A small contrastive audio-text model, trained from scratch.
Model: 9.81M parameters, log mel input, encoder activation star_relu, encoder patch size [16, 4], encoder layers 6, encoder width 256, text encoder width 192, text encoder layers 8.
Training: muon at rate 0.0083, 9300 steps, batches of 256.
Data: trained on notes from a synthesiser with random patches, 30.5 epochs.
Rows from block 2 of the audio encoder of a small contrastive audio-text model, named by matrix and row number. Rows with one number belong to one neuron. Each number is 500 + 50 x the weight over its row's rms, rounded and kept within 0 to 999. All counts start at 0. Numbers have three digits each.
Before each neuron's rows are labels from the 100 clips, of 14848, where the neuron reaches its highest value: "strongest on" is what is common among them. Only what is clearly more common there than usual is listed. The data: notes from a synthesiser with random patches. In brackets: how many of the 100.
# fc1: MLP up (encoder.blocks.2.mlp.fc1.weight, 1024x256), inputs 0-63
# fc2: MLP down (encoder.blocks.2.mlp.fc2.weight, 256x1024, transposed), outputs 0-63

strongest on: narrow pulse (48); pitch class: F# (42); pitch class: F (34)
fc1.220:442500511489518513558461528500545537403591520534519548463542476499406510523442460552472493498420411501513529500525511426485539451446518486469528510438443555511447432478437483458505572442512448
fc2.220:535558515518471579511499530461534502507495509463643547604468536500428470529479503432491437508604454424481502420586541481495477541577573448531514567482487605558577486480578515490539562534444475

strongest on: echo (91); pluck (87)
fc1.644:553522586533553536540492470557540544469498429562488398496523505545452536495462501398538385530498575451491442487485468511527434565521507576518494532501463489583517472475462447492526494471490485
fc2.644:435537554532532426553463515495456579473468490474475565519528519528536504585505497507441502454585399535493477537563538527536492461505495489553522436509569595520449572519517483563489435515586452

strongest on: filter wobble (53); low-pass (41)
fc1.405:522482437419538495443480398526423489488511492557534439466536569520473510618629512540536489517532520424595447496509524417527485457546535503548585514513551519491487464514507566484466493553531481
fc2.405:494461455505424502563483509410482460509527409477578522496458482533527463477504374526461445535412485535448522428526481510477471435557558570498507511583508520547423589427502490522434441517502525

strongest on: bass register (87); inharmonic FM (47)
fc1.449:570536482503473459553553590507517408511477521443484596395534458555504489514447591557434550448541578493601559482522482479535558574510499514511418461523470547406465418539471492479604535500480502
fc2.449:449455530448448455375550633509445584566624451577520418458459466499496554528493516430480476576513515465585495463540536559521566456558452512468439482537559510535581478521581608505547457443510588

strongest on: glide (51); filter motion: filter closing (45); harmonic FM (33)
fc1.162:521485511505546527511520520438493456491526435519443556572452480559573429504493439458598493406588480481567561565485474497416550560520539542508486505441461492467578495475509489484484473463471489
fc2.162:512552521468546456524501494576460547580497522524514508474563431512449519498511455471461510519565502532554578470482494358486475387418507492518601519560502348485546533497427556469401467533511467

strongest on: vibrato (52); filter: low-pass (43); harmonic FM (36)
fc1.738:488435570464512459493468540444489451541512500478440526544584429562407577399476526509484422611460464488490459471470493503439369535549504607519418521466519440501506545507531412464490434482560512
fc2.738:515574393560462428566473513553529596427471467541508440503503508394456542473556501547449533522545490503502504486569516476559427527534559508504571491457512519511462469558477432411452505492544491

strongest on: tremolo (54)
fc1.748:470555474494521443513493661521471514535558535420525499469510491492526473528524549433511495527517490486482476518483467513538499442543470383468463434463537571549494518485442549502407526490501497
fc2.748:503570503486480497507505473432494487529575575538472456457461564567480512526388451560536485511497510541583454486411454509506434498510588531515537460530490473531522450509498465458509438565489440

strongest on: gate (63)
fc1.270:506494470610588514447568535605595498462532487506467485548490436567550544485515507457587422440496456559478376490460526498579514580448528475535496463582522461518474537459499515513457557434542478
fc2.270:553512519455470492529463510413404478551488599452472518574550561477492536508545483550415533620440511473423473618553482459391563529518482480529527474495534501473501465534489528446463446434447538

strongest on: drive (53); pitch class: A (32); harmonic FM (29)
fc1.380:555512530460507485384448522558531456477461467500604459560543497551487519498463519478424511471544471616408535476489502564434432430507435513520500536528537563460555533519514544447489486495476429
fc2.380:426522429634412498504524538462506525494488538552437458424560494507458536468442431580470547555500597408569520510534575532450537411408455530534540427426556558546504470503493555418523480484495435

strongest on: echo (99); pluck (98)
fc1.216:546503639563482505597473462551493568507470440480416516498565489479525561443473437538562416437464539440502494493491483573472476521611479474526442504469460506530562434545452447447584429504590529
fc2.216:521449570556526497423466551553579526510527497509570429476498474421448491480495554499467546514528421516422483512553532501485507454491535565524537448464551564513342528552527546455521465531505404

strongest on: bass register (69); triangle (42)
fc1.38:473564491414513475457578491524421457545500502589521456477635430585444623419522522494503474510540528570426396479430504490511540500481528468533599518557609476469548484529545545442608462447501451
fc2.38:516411461474456490513353434532503477426440521537480450415511621421394486423427478498479496505556510463538466543521562529578497416490504515532480535486453538541517487535414486550497500535415408

strongest on: filter wobble (67); drive (55); resonance (49); oscillator: noise (31)
fc1.764:509421346567408515572495603553470485492469464582458544556420430540564565446535574464585549496445470496530438442553551561429404472580566540587487469631548493478503515473436450502523491525551439
fc2.764:518543402468539543482492471435512460530602498426484464441454509508378415465402491541502449546608580513481546520454453453548470523440467539469518478498421445498455513473453456501526508560466488

strongest on: drive (88); hard sync (31); oscillator: narrow pulse (26)
fc1.682:457535469456561539519487529467490421436595599589472459521509561435561441562497531544512476486615548430483596604553472579474581575428578547507511512536566525499410461533475542517457611522444527
fc2.682:499562503470595522426518544451460496457552465385474398490452470568508452513489488520523561514470540540574540476565457528493422538447452457512498478430531484550450480455431449373426570530511549

strongest on: inharmonic FM (43)
fc1.297:511451529497492479549473490528501464497595459470467493388525585491527500517467544523510468523567472483588500405530553511461436487453572531544449449569480465396541492559470495432445550472486474
fc2.297:581559535349510436430494550469508464510474454483453486517578517484545504538577474429475498529449482500497495455499472490576529453488530450569535547431592495561430416432448478460514467450542511

strongest on: pad (68); triangle (44)
fc1.312:481560442508639512539504525597497461502523517494446547472487487518590579527542456463447499463505473529485533492508549469521495531502428501525462493507493468464472516428469508576431551562486572
fc2.312:415473506447448500481460546515470616543532486490527489429515461415494441484512405495576590519578465468549488493457501504486488545491466427481549510486490486476494443414541449604623498581447530

strongest on: filter wobble (40); detuned saws (33)
fc1.547:549527549415445457538531521471505479518503474579563453626542516452541507577458479446399470507388503421432479573439570546490534475523433506500534481539527445523543548540527457503407462480504477
fc2.547:592463438580559444586543508534481498505469510467556598576489603563491427456517370490601523657552496572460467464520398405435347496568577476561494529587482596522609426448482455513502428487479444

strongest on: bass register (63); gate (56)
fc1.47:443614424471474448535436537537526470524610464434520531496543576535615442465410498556606363429499510451539436517539502486478492489465543533580443466491528501450453522445561511466528497504517503
fc2.47:515474429451429487519502446364434515500519560541511460431543460426452479523596545435427545441440577545449566466483422519559478539475532523521552418485511509509591517462492477504495484477461596

strongest on: harmonic FM (37); inharmonic FM (34)
fc1.160:546453391506537479484493523553434495592465425553487483484521444499472532459629563623571506552538493561542504509528506541512471513478437568441502510510604446533523548454429458516492492579468522
fc2.160:517597508431540532485478456482579427434494475470550525421427602528476557451502402500459655482524524553511444453461531491507560426511474559414487511502502472510469535535494484541502476491495446

strongest on: saw (44); pitch class: F (38); pitch class: F# (36)
fc1.284:392510517497546543516438494462513519462546440513566527523539495482523560542442518432499468513499492492518462483541487492495372576506558529486483454388487524456415522437533534507533579417515522
fc2.284:518500493475497547627511492533458491539422526534536545446497520551454480575481399459516420504639459537450469464536480516482483534565564501505499575575515568609578428470453558474508570538407492

strongest on: glide (100)
fc1.709:548487526539532582480460496587465441485486487473513600487507473554510489483437496564496508579461440551568480527511497457486569481479467468570547476402419514507455524544412476502589516476503509
fc2.709:426512511528404501529454477526544534544449468435491401447429488454489526541597568479525545571549480453394485472521510540483462575554522523525497534505465538437464437547516444518605528451488488

strongest on: glide (100); triangle (28)
fc1.114:427460474479511454487496515628492568507473512456609594463463530471492424492501513453447450600514506457433526535491487522482532473528519439542493483422441519512553499479476510446527479535510527
fc2.114:456474434516463466497440477552423477477586481541378402491427471494512490551508566594508531590479451504550533539458498524564535534528449527583453503504512442416484512564510432558628564523520431

strongest on: glide (83)
fc1.371:525505430611528529495480482523551539455466477467514540552334502544493608512416501506501474603472558509522612528509458474592442452481499536554406489539446533517522500402510535510524498497504532
fc2.371:473600463566485552549515519509563541602530541496499561455544543630493499439522492502528520439562502565491500480402577527483475462387398526433604520449545408420567472504533431513510504557424497

strongest on: drive (54); hard sync (49)
fc1.414:561488521409496492471506546467567532555414495460467557510601500464504544526486538517426549616522494476458522476483548512576615492408507581529554381504439487498492491503488554576612467475509519
fc2.414:404482600489408506423533442530467467550439481552566492492531461501519569617506512556374478496476458497470444506555514542519490553598495475471496500478503520418553505463577503516491519528501534

strongest on: drive (93); square (28)
fc1.667:473413459421502475474481432470505394504499443519503431495482409548434544489488469632463483515451441516519614501515461563427475499475539523470538503340452643539379445551506522451458413502510469
fc2.667:554565483543443498500472466554490489539515488536487562506543498497499533503409559501428563560500504432466447529545513375474476418451484449492503436526496475451450532515565524455507391550398491

strongest on: saw (36); detuned saws (32); pitch class: C (32)
fc1.497:459525561517558475512613513464526476430431444498525450590474578474420455541409518490516485431524507458590471497514584461508584492458556496467459552443361543590498417435478565451616496553497491
fc2.497:535552480513490525536439410547411549554482549522494534501475479563557486494533459505470499533564404527428467465644495533504419465538489560468496516497532464509493510477585408586513511522436524

strongest on: drive (66); pitch class: G# (36); detuned saws (26)
fc1.179:442531463455449534441553552471544604462419428396562492520429440524474472539547527582509550555497398552464457574500494487516462437530510572430496530546558412510449520529559555487463482432547464
fc2.179:438467489468488493526486362478507548485535510579465456526497533566492443349430444454607517482558558525463447504492523512507555557549431503493433506524396456471471360578404467450553462595460500

strongest on: inharmonic FM (71)
fc1.213:468558542546474584570581469549518499471520509528555460505487468566470549618541580452509441528539544346446528482572455547516497480476450515401548533469526622534510535457501424436485466578509467
fc2.213:540468496497590497470483478504506462533593456499484515539504468487527513488478519553566470498443476569545496464370413484449452481426600532444457493473545488525471536443524473459437548497452395

strongest on: gate (95)
fc1.463:587572540415504583558545542509528519456515492447526493533556494481604455455461549498453514498531510609483493445448565487520418549502491527528430550469445495545474516474384389515489486525559447
fc2.463:464487451562552466455462448486408351520527479484445514405537442499468499593569523528515439558535391430485471507572500479522405494509507536472540477567570439457503579525494416511506517478482515

strongest on: vibrato (52)
fc1.478:553462581545550496570485513471577432513599508519382501472591502435492453518544513500566430462439511427436526552542410467529524606534518500429482524511548520528471394482457448540501426508514545
fc2.478:587502561489566501410513457550488501492470553440506492494489456635521450510433566504472592502561518541550433429416506502491470471439518534604511524471500563415441491478551550484474426455452456

strongest on: filter wobble (81); low-pass (49)
fc1.607:479490487425462474478538555504464476505467404523515520556491556487531517518621559520516481456427486459557432428540551437553517464569504453556468460475510486429419635479389556500519600559513463
fc2.607:544540454481480544500465548412467484561528512534580507521433489514498520473480418556509466600532506528529424442411454520592456391515417555531550624528478518561444486452522447490447494489553467

strongest on: vibrato (57); glide (46); saw (38); square (26)
fc1.231:514516525525499503519484501524401462389427503467518500479472546470493508564575396486524506514473511534479479481548451546552532500525443432544446513536511492479546597496508574437543499461523454
fc2.231:466529462490534474544445582410511508454463520441570593499524555497484471419522534517543508540494445493464449458511517443510487549603497529483447536554447482566442578601448436552488513504566478

strongest on: swell (100)
fc1.245:563462493398547570418456430555505537529455520441575477475491439502516433528478555455477516503495409416452437490463433461461583463415408477501529573434554373566544560496565537547555565486558474
fc2.245:547559481648468463584461425479470533553486509490475471514517520419452483520378429429510438590534561434492511463534463482447496568428468492626508466500552405440452566395537434484515476492505492

strongest on: tremolo (57); triangle (45); pitch class: D (41); square (39)
fc1.436:564424546391476488474494500486480505440434493541495435484341528538525405472536602621541481650545501481525519434542501451427450451555525511535433610498467503583530521491559490479504476519480534
fc2.436:436485528535407553459529553484442488556473508441573498487534481546531520535563441516431523494533563485598597510507504507550524592429463401502549498503466431428606531568465525492485555502528653

strongest on: inharmonic FM (33)
fc1.393:487509572484541558603547489535456475512499492462509601527433541474537489510450512552440492521490462461589518541533540470547555482512445569584446364510556545554508507555444498489410531499423458
fc2.393:542442479461491512475528546541549433484465491544455500469573460580511488485416454404445534570593477501522481515441480506404465483434481493485530551587502470444498489569526449509496443563577491

strongest on: gate (74); square (33)
fc1.234:532437475520409462613539616490463486552564405506470555620525485491551627486467433535514495464498454520532396435532517529484458456580516503475467571536520471449465548393512366438545473492453522
fc2.234:502572421600583430435482518496509464445492543516523472413525534506398537512565566563460448547530467594511528521496608405486535448418525536552402439507517447551455488559448499497502571475569523

strongest on: harmonic FM (62); inharmonic FM (30)
fc1.26:441509517486485507444547568483559515454561512442441532589603558613440479514516492535517488538507436465549407559522481591532464524499521604552452430492494484483510503471449499470456479404473430
fc2.26:422517390468559482489507518482421531479480470462522413467494473461490512440533509483452524527471537492532583410612513499485415499521515492574523490465568504606443520517504442558437513529509514

strongest on: pad (89); triangle (41)
fc1.124:540479445576455463488487523529449485427430563431501499491500467436451542418483533577503496544515594504546559536494577466529518364480479589464494474634489527439481483539457453487500480483477443
fc2.124:465398427561567515514564499514397513543431532485482476600504432481458554534521465461474517543549432567430516445545397556455432549497551526491476440471562531447504516517520562530517543544438455

strongest on: inharmonic FM (64)
fc1.111:516603460607560531552479477453472504537543533512539438512457546507402455514518562487475484539564371471416517473566520466480531550510430533559462516409622526502521458586563542522428489475498439
fc2.111:585468543544440537534485510470504451463492455438479555495561495562468518599621395439527481496426562425548395491460487519486452531554618500531536476537523468555563461385484446486454425491458558

strongest on: bass register (74); high-pass (62)
fc1.265:455529515473443453494478517537417511525512514581545496473392457482551441478553557478523521394361471585564555347459477534447440480490546547562540497504545526452453580590489511459631489451420459
fc2.265:511574544535462492470481534433513489549504533474476525428509529512473500408603511558422494499553460487437475532488409444462490538536592455512524494426521548427415524513505527475530384488551474

strongest on: bass register (71); notch (42); oscillator: square (26)
fc1.355:470441507495517448439631556480509542535467519450609474447525511447536339500492555431483553446534445555577417450405484508515368392489503445454552611423495492508507442529462466547496552466518512
fc2.355:460499576548429545453442517561518548477453595547390508549558541582528579570468536563544520459480453452417495455492484389386530552579527514455466429550538490533523476504479526497484547493489447

strongest on: high-pass (71); noise (47); resonance (36)
fc1.345:453546548525500461581520504497517566529416546553636489453504514550513549496553550498483604457373385503508575443533499504452489457494502509557468549439518487540477462483550479573515514427560435
fc2.345:550585490611506520503491478457455429571612515489499430488487539523486528372473499458575479505506423503596496554577510518528546585478536513544494567487524614494542477539475485445516539500448387

strongest on: swell (82); high-pass (66)
fc1.691:520484487499477595526562440474474477402534495533480529563465486445530426454519480379473456514458490434495528527472513469491538448503527518448458515474548476492462498430519373536517512545604493
fc2.691:476544475497562550420503504341446554546484448475439484462550469471556514523524548491556483535529439449462535522454450543506406527539456515441499567559461539544561491438484423562407425553540503

strongest on: inharmonic FM (36); pitch class: A# (29)
fc1.583:485537560453525500447477423521530628446526391596571476527526431480562500524572592534529534584510494434440542495491521446426550554506502427484519518373465480526454557559517530459460508422489521
fc2.583:514384587433447501424456601505589490491565487414560453499441573539488470478570519518408540499506534538610451508510484557601587479462472493466522433514514535532578527485571528552519452598552503

strongest on: inharmonic FM (40); harmonic FM (39)
fc1.442:447501428490470521504549540456483573499489466520459481492495654505515461439545462480579497563507505565518471427559492463522494489505604639508403457434493477536499521414460502503508518444487598
fc2.442:501558469428566482570528529594422462579475570515545463539547345546434486545496560450462586529534529465496500453478525477512496470458426493601426517539536507400351481520446458442557552594512442

strongest on: glide (87); inharmonic FM (28)
fc1.565:509548529451525559498501478555471424516484590563570545509495457479454532512469556550527560575536479575485545420437474454431442505558506417563543467396531500493448464545433458542526522448421515
fc2.565:477589461549479480557465453456511537484477509462474496511459505552557493589545520440485477566557460435418499525498537536464556553500509603428485556513433494577450535455556465473557643494564434

strongest on: pad (85); harmonic FM (40)
fc1.140:523503491610451611503480531477483515469504586504481456550451509423405450475548490473491578500545471499452474399510467408499447387470474513591531525472471529515606588529453457527449542409523603
fc2.140:559522446444567455496494494467418447496532565504475539479579462509530448523398512485508433489505542454531423539535533496529486560548565448563449476494439392393460479478610499452594457547516481

strongest on: tremolo (59); filter wobble (52); square (33)
fc1.467:440460621562493518484487486482521482485510453570571420438342522503509505456531562476528381399461541461575533507493545535427527504492533542505498474554462508492471457466563432495484570518480597
fc2.467:518475469471486537500520460466512521449442565465494545584427531428504400468538547535503456468437535498482425500508493455511459523508525357512530453503442529507513530487548449526585517470576390

strongest on: gate (73); triangle (49)
fc1.354:509528509531513507552499463471462476467519565511482579442431477430456506459476521475506476590548517519554569512483483476493506521394365608459542539479593482553519513402539427579442490496506517
fc2.354:434464420436494544519448487493481418486567482573481449439525485469546535524601467448466542613450406470473463522514427539445438534532492508477374491485467503447473449444475471591513439618495448

strongest on: high-pass (90); noise (86)
fc1.639:484547516513441517588469434428523425498560484473513552492537493434478493478407502429480522494552497461367301499496556510561522493472466529408455588443459522495490465539583567507440536560592504
fc2.639:533398481557486423525528512498432459528481547503425453560575522463544530504481478505513504443509546582588523464464508505489473592495446527536498559583545496485450537492648490493516519507474529

strongest on: harmonic FM (44); pitch class: A# (26)
fc1.557:460461497455424480490527514495534451450480419515480446433510498582506504460540437483492523464529481523515509445475526559519504556451519531551516582518496572609504348480554578511504512474555442
fc2.557:516531516407560481501462479516398557493498515475445502579478456492531465532483527603555441496448523430522472613537542489416505434537387474464494384490479468495451428572533478508528458455481538

strongest on: saw (30); square (30)
fc1.457:441497483520411534493515527474430543517522373633555510468464534506495453452564393533485479478510513521452509469525545473494426405516457457496439517580509545543500481510431477573463503439474475
fc2.457:610509432446585522489499499498447569489483415612551438568565500471396547612452519396500469502525499477490521531429490583429531507497446518459523493548554401545539523478453481503491514534530363

strongest on: narrow pulse (42); pitch class: D# (30); pitch class: F# (29)
fc1.11:386496465547544457544527533482514496396578495548519520455574521469478598453469490560538484507472451493497472441517413463495575455387536459474499529441454517536493484502481453494578530445458457
fc2.11:522562470538400582552540508459485539531544550485576549541466551466471465504498430434453473519547459423502553497569563463516441525617533532460465523509474597576582459372566528484496528487475424

strongest on: vibrato (54); detuned saws (27)
fc1.507:531516442463477493491516472354524523462511565515580516478551628474596536511490602476504502492535464469518498485435496515592494406575563515481574500596499503497506479504531509517489529578417534
fc2.507:599498426439518448543467532543523541489538452525603536510456463524486418478449532515490473544518460483488504471464455424552508612438557454489447494526474466498551478426471492593516451533461443

strongest on: drive (77)
fc1.677:447396560452447407428573452446475568479538432489545584449465543477490517484549468551427476483443493549412414557424455526541471478516456511543555491527514535473597536457485477487436485503445512
fc2.677:477527567502517570505569493476537515499532443542539421473428545537486534387518476511568466564589473541628512401557507543551566513422552483493459441467515561533472460537529566556527496522475473

strongest on: high-pass (47); filter wobble (46)
fc1.360:490545526594498422486426461491546539459331476480462483485535497450499439505487441520541511609466534516469462521462520454580527443364493515451540500533454455495545481395543507550450458514505479
fc2.360:549543501417453526602465543514443553435483443478560526499503444537523503582470477526490447462573416480463552448480434456459511450551475457459482490461520506511523506572517458516463568543534582

strongest on: saw (51); low-pass (46); pitch class: F (26)
fc1.613:447542540512515449442539340490514524455441394532461519506516576544492541497462517514441524503488474461576566595532460579534524422465460437472478484512443469403437491477449565538560428472432461
fc2.613:364436491419432523492524458481427465539423444532483457466400608463443469504447466518529455517540529542495456509542450531562515520524542426424459451450487516470519394472489518497629538471576438

strongest on: swell (62); filter opening (41)
fc1.293:499484376524602527431448503555534461497497527464491551460534441491482534499532539503429492489513468448556485547563407469480526483436484521481465371490517363558459538518586474584466559509471485
fc2.293:548484526407513607538512429501502441479492564609409494520583515551546485483487538462447521506492589486510494500495583520508544560457489491455465566519432464482556452468500548462551396541540460

strongest on: pluck (77); inharmonic FM (40)
fc1.370:532506598475506498509497597470506463433446568470460479537423374470462546446478557451461395460553451536511492381554576535458556491431522469572604578573499546421536455540515541425461449454543500
fc2.370:512540510541577534574483502462458451507439479542414559457547476501471480413578483500506509517510512473596587480548548537504578398455467499498438569547488489449495503472541471451426435570489431

strongest on: vibrato (51); inharmonic FM (45); oscillator: harmonic FM (27)
fc1.105:531460549530586555485523514424523501442496530489498532556491529468570505533539421438420486443451547549624570560546559464510582540470454618536478485442533514466580444533543499496591553486543473
fc2.105:454559546511414498458569411622585479417517484484434524509503481537450506524475492517554426468443596535400401433480415536475540560553492336514467470546515582516507529535549517534490469528517573

strongest on: harmonic FM (32)
fc1.596:425542513578444557514505593495501449397408513470491488479536448558496509473364504461512558500378518507555547571523544529500458519494443553466474487603602520449497412422585419477530485463518536
fc2.596:559502414471480546491486384487431477516514491499458441554406508445479452496597555480464520585523501477474465468522528406453414486502452481495557485568479470497453491498435436563427647494527501

strongest on: pad (97); square (25)
fc1.555:472551420502489585561460444565473508550552545578476507449505472531536485487437492547448466466542514483510495457514445490613541516513467485510512531485585574497455487507561531528420561563411546
fc2.555:421535521421513464493486592549521539496479433372430547452478507494522432495480441517549510530471530471466554409472527457532471524444514444474507516510356463476469403485491448548579517643501456

strongest on: vibrato (52); square (41)
fc1.494:614475594548471513492445506485584467509481445545625556406513465485488449450514517529496430499547565458387556476529543456457373475529570445482580502494374486497448496550492421415485522528497494
fc2.494:515511480461582491533436502489409550540594540580457476459510596540492418482539501523554595561455508512431446463420530498492472539560500571590523454480615583514539528470441554508448571534559429

strongest on: bass register (58); inharmonic FM (39)
fc1.50:504443522409520492405531491451487515529478476519409539520501437487508438563541482513454552494491496530501577429451533554515480594518593523508567554578462470578436528456418433467503416501535509
fc2.50:481437488554545512549541537488469500478508435468545480464506526477447529490542449522495525501588476432530483525446451487520446451538469488552515458485523532399571489419491357413519456472531501

strongest on: tremolo (67); swell (53); bass register (51)
fc1.470:480525537522495491438455496542463509464540542535424555543467593573482446524504573528456515533507571439414501536489466468470521544538570498501482438511466452439508478431564438505520443478517574
fc2.470:510530465528525500566547542475359436537582467493506505518602543585567472482551468522414470529472457545405547583423445488513472485496452560433444559542464519463435511513510484570459590514474510

strongest on: harmonic FM (43)
fc1.661:480518375481544550532514477399552522541460547449466592553506467421483545453469468434472495470445539537507524487480487520473502502371453441431477547595555400494407492543483439543415504427492481
fc2.661:409575514578526456488496488642441504458486502502434527473524473598517546387483454600533469519527464407428504606475529545461594495480469521562414443502568524484508583540513578539541479559552532

strongest on: harmonic FM (45); inharmonic FM (31)
fc1.521:554482546429433471525447466456408478477608464479642539524495486485416452556404524479474406561462585566511478476422502537507431508605470538474546531552472453485531520420534426545509540550492514
fc2.521:497503431489580407471619481442490416444415537494479423525539529488575579487607513466421512529504404468459545534414539556417456413480533486505483504544560493531476419531540516525370535634498528

strongest on: narrow pulse (67); high-pass (66)
fc1.491:403476616416429427478525472497438498533441472500482460559457516502520452596424536504517449479502528440459469519471498499562497447537510455438487505563471502473402469477506438486579464507539437
fc2.491:440449465559473464393590444493485514485451464557463486560541511514472514559529518512504504432506443560478448478490462555476554492481443484464574628492506509544504486455560547620474595508520504

strongest on: glide (84); triangle (28); harmonic FM (27)
fc1.62:388480474531510552547448502530572602519450613557468463493462540573510466452530509478471477549555524501437489474415445524548392449496477528589583486398441435483599586488495570520505563516493574
fc2.62:512477475619494505432507536555472451582470509511506574400471533450477482549405476540593519523507428438445464488445381529554499469541527503493445572525525532479391493447480536501579478475474492

strongest on: pluck (81); harmonic FM (37)
fc1.704:581425616432606469603516440498606524404504596418443464584533561562626544581450525489489475463469478464501519553498551535508521458458607397534605485470506510461543446545512530459447510440514455
fc2.704:518475465459534513434518556494457464474447504470530473576504518527363414415539478523492447512548550503642553500466481430437559460560474418476533507583481501471529455532435491513372396589574487

strongest on: pad (59); harmonic FM (36)
fc1.536:491509482540451585578487454423532522549421592537489450513558457474459508464519525478506548499550538541508481592509597579463490469439510542509477428587443442414545547487417444475503435553467489
fc2.536:455497537473439439529589508633555509483478492488450477540369511465424476460440392413441447452465573497565505450445379469463538464532437464565469479514545575407446462542494512517486515510563450

strongest on: high-pass (43); filter wobble (43)
fc1.361:549395534418437569437481503545422541470491510465628443603595517406527485514484489489511488525454502452526458604530403501509572466557475483508571532472556504482662533491521500525412500462506436
fc2.361:545555517537519426522508610531461509496545466569463481543448502555498430542507494507485450576508446506447504482525437477413416489517614559567442447508570547527448461427520489484476532514615584

strongest on: swell (90); noise (51)
fc1.747:559507587541555538454513540557407546494525535517558454569433470570492512560557526527475494558463461497494488521459497482611566488458506541494574468457416557552473574570412528503511419533492545
fc2.747:493427492498505424477555515477542545514511543509498501504469493578613482492477550404534569469424392491510459500539406456412455545531473428492487495536503496458465519457545557422522445492429537

strongest on: harmonic FM (40)
fc1.399:493485451544395513505481455498560499512518530569498490498599408401572551482476508439531473541478547540516552458505498531464451456493608533476493492543558397504484418570472452517432455514560492
fc2.399:520475338468583503509550474560482435456398520504484399434537563520496519582460509520404455533553406485628533585461451502565443493440565477494483474416500525520498544511426505430427514501494596

strongest on: pitch class: C (44); saw (41); detuned saws (32)
fc1.533:519475501529476547576463508500520570507553501520594554501607429456542537516482566426482430524517472500446540447471489466502379528476461496519530428440519505517486529529608491428569501422561410
fc2.533:544541628529544506609437510473523460422479510499450547412484567508433434528485469533514541520614464541435509471585403448498432565595586489401456477593515571507560505424477502505515508507421569

strongest on: bass register (98); pitch class: B (65); square (49)
fc1.202:437452436452545546472562504506506461552368492541533465524455597478527494479531525493410545406455511476526493534493524476505440496585501450411547562484498457460487417476462396405525465449485519
fc2.202:508492524526461514486516589474551464437467543551510558401476439586429426515523507523471448551469497545512465469360461445427594445534485466562400489452463458435535461549613503545385493580571463

strongest on: pad (54); hard sync (43)
fc1.75:541545508519589486464488414519515514519441577512489493438499510389525557565422470524506485456431468433470434497524512366520445497457433496483436450516461468432551482432453519559442468448490433
fc2.75:457528427480480437544442538480527516407464522654530513447552446496491481458492529473494400510494496511452570529477556554494624416491487484529448555510605530521379385495483519576447588596518572